From a checkpoint of a small image captioner: encoder norm batchnorm, encoder depths [4, 7, 7].
Rows from block 10 of the image encoder, named by matrix and row number. Each number is 200 + 30 x the weight over its row's rms, rounded and kept within 0 to 999. All counts start at 0. After the name is the row's rms in percent of the matrix's.
# convs0: reduce pointwise conv (encoder.blocks.10.convs.0.weight, 192x384x1x1), inputs 96-191
convs0.162,083,200,214,197,108,199,196,192,175,201,196,185,216,226,191,200,206,171,198,175,167,196,167,197,200,203,191,198,195,152,154,193,195,173,196,201,98,178,177,211,200,191,185,63,203,164,199,214,201,213,200,201,192,150,189,165,183,193,198,159,202,201,227,160,189,213,200,159,140,216,200,200,123,208,200,201,211,200,160,212,166,200,202,200,203,205,199,210,211,128,187,197,106,175,208,160,200
convs0.163,087,182,142,200,136,186,198,198,192,200,198,200,199,198,185,201,205,194,203,200,196,192,164,167,200,203,182,196,200,144,122,205,195,165,197,200,83,145,129,211,206,193,195,76,199,156,199,211,200,194,200,200,199,173,195,193,187,200,196,154,205,200,202,158,186,213,200,135,145,201,206,200,173,205,200,201,207,188,118,199,171,201,202,201,207,200,193,200,200,136,185,197,113,182,215,162,215
convs0.164,105,199,200,193,135,198,208,211,200,196,168,224,197,200,180,189,191,158,198,200,214,160,197,190,202,160,190,197,199,170,174,150,203,195,200,197,131,89,202,212,182,202,199,188,199,205,198,206,203,199,200,224,199,200,203,199,176,199,168,195,200,198,205,181,146,201,195,180,200,190,223,201,130,201,199,200,198,197,187,186,201,204,198,158,203,199,200,188,211,137,200,205,144,195,207,204,195
convs0.165,082,201,201,216,212,205,150,177,192,199,251,169,200,199,201,259,214,277,198,209,157,228,212,200,209,242,200,202,213,282,204,205,194,198,234,194,299,306,202,175,218,205,179,208,212,209,200,200,181,209,200,171,196,206,196,197,216,254,257,200,236,200,201,258,247,200,267,200,198,200,194,200,245,235,223,200,200,202,257,219,179,176,199,222,188,205,202,232,173,243,198,189,196,237,192,195,195
convs0.166,090,178,185,198,186,190,202,198,197,201,193,190,198,199,199,201,207,157,198,200,200,197,148,173,201,201,195,197,200,148,135,204,198,180,197,200,92,152,176,222,200,196,200,140,199,166,199,212,205,198,199,203,206,176,200,198,160,200,200,168,204,200,198,169,138,214,201,106,161,200,202,201,138,208,201,203,209,187,146,205,193,200,200,200,205,199,198,199,203,142,188,199,96,179,208,162,213
convs0.167,083,201,201,215,207,203,156,189,184,200,229,150,200,200,202,284,214,226,187,213,161,244,199,213,229,211,200,202,200,325,219,201,199,200,232,194,298,326,198,160,213,206,169,214,215,212,199,203,180,224,200,173,198,211,208,200,214,212,234,197,200,201,249,251,267,203,246,227,195,202,189,202,277,198,253,199,200,204,200,240,176,198,215,226,194,213,201,228,162,249,199,185,196,204,193,194,193
convs0.168,098,193,200,184,200,198,205,210,200,188,182,237,205,184,197,199,191,198,200,361,201,199,275,199,200,184,196,200,200,200,197,200,200,208,214,146,200,200,200,201,176,199,200,217,200,201,161,130,202,200,181,189,200,197,229,200,201,222,202,202,204,159,144,171,272,182,198,200,208,200,202,199,207,125,190,181,193,187,200,195,212,158,155,170,200,190,184,200,195,146,215,201,197,200,199,200,178
convs0.169,096,198,201,197,200,199,209,214,200,180,195,235,208,190,196,199,190,198,199,359,201,200,246,194,200,180,200,201,200,201,197,201,199,207,208,136,186,200,199,201,203,200,200,221,201,201,174,145,200,201,189,183,200,196,211,200,203,218,207,202,200,164,130,181,284,190,199,200,202,201,200,198,207,115,190,194,188,178,200,194,212,165,143,146,200,194,184,208,189,149,203,201,178,200,199,199,180
convs0.170,127,160,212,211,200,200,214,208,210,198,191,125,168,197,216,192,200,155,210,190,214,189,205,193,168,178,184,196,219,201,183,200,193,219,146,215,203,200,185,226,184,169,212,184,153,212,212,213,215,200,212,231,162,216,195,212,181,200,202,229,185,206,210,202,184,200,189,205,220,196,215,169,164,209,190,162,195,193,195,207,209,242,199,210,189,200,170,162,194,150,178,200,202,211,173,200,196
convs0.171,102,224,202,202,201,229,90,174,161,225,200,200,200,255,202,201,200,204,198,166,146,255,182,233,200,318,192,200,198,207,225,209,206,199,248,213,214,201,201,216,198,200,218,193,190,198,198,238,181,260,214,200,186,225,219,199,198,188,199,177,168,193,197,198,191,201,200,181,121,251,200,203,224,192,209,200,209,231,203,196,154,221,189,190,262,201,213,203,210,241,204,211,201,193,200,201,202
convs0.172,097,177,188,193,200,199,200,200,200,181,200,245,189,173,194,199,192,198,200,395,200,198,247,194,200,184,195,201,202,207,197,202,200,211,213,131,200,208,205,201,200,200,200,231,200,202,196,142,210,200,185,200,201,192,196,200,203,235,202,200,200,156,140,197,249,197,195,201,204,200,199,198,213,117,192,192,145,179,200,195,212,187,146,185,200,188,178,200,169,164,226,202,197,200,199,200,198
convs0.173,143,119,200,183,200,199,200,200,198,200,200,128,156,200,201,191,200,115,200,187,200,201,182,174,198,188,195,210,201,173,145,195,192,211,176,201,200,108,200,200,198,198,208,200,205,202,201,202,210,216,204,206,200,200,207,200,228,199,201,191,154,201,200,200,139,201,194,200,200,205,189,198,160,202,198,186,210,196,201,201,201,211,200,202,166,204,180,200,197,130,171,200,200,190,213,200,201
convs0.174,091,200,200,214,202,180,254,201,246,168,200,187,197,200,199,194,183,201,200,106,248,200,203,213,181,204,226,199,212,201,190,197,166,200,200,251,201,155,144,216,201,180,200,164,130,200,254,207,181,161,205,283,159,203,201,219,191,140,200,214,200,152,272,240,176,202,200,200,275,194,205,194,194,262,201,247,199,202,196,256,200,255,254,234,200,201,198,123,178,201,163,170,204,225,196,199,186
convs0.175,129,183,200,184,112,157,193,196,189,200,200,201,201,203,176,198,202,176,202,118,195,168,177,200,200,183,172,185,201,183,194,200,187,198,184,219,200,195,184,201,216,195,187,205,106,200,200,201,194,121,178,215,199,197,199,201,200,196,200,181,181,215,223,192,189,200,193,200,181,208,186,200,187,201,200,201,201,198,175,201,200,201,209,208,168,195,198,101,176,197,174,201,181,195,211,200,194
convs0.176,100,208,186,176,209,219,205,204,206,236,168,221,200,200,203,200,255,219,192,311,200,200,210,209,234,223,213,202,199,199,205,202,207,196,272,209,196,227,224,191,186,203,223,200,218,197,200,198,200,274,196,164,199,189,221,184,184,206,211,201,200,202,179,194,226,194,197,152,203,224,217,223,200,151,206,188,202,261,203,195,189,199,200,167,234,200,195,249,219,194,219,189,196,201,236,197,205
convs0.177,102,200,200,184,200,203,216,215,204,197,200,231,202,181,200,200,200,199,180,382,211,191,250,199,208,190,189,201,201,198,198,202,200,204,230,160,179,200,237,204,192,200,200,222,201,201,200,156,205,219,181,200,211,191,220,198,202,201,200,202,204,179,141,171,247,171,200,188,214,202,208,203,201,149,198,156,198,197,200,198,214,178,189,146,199,181,184,203,200,146,231,197,196,201,200,200,156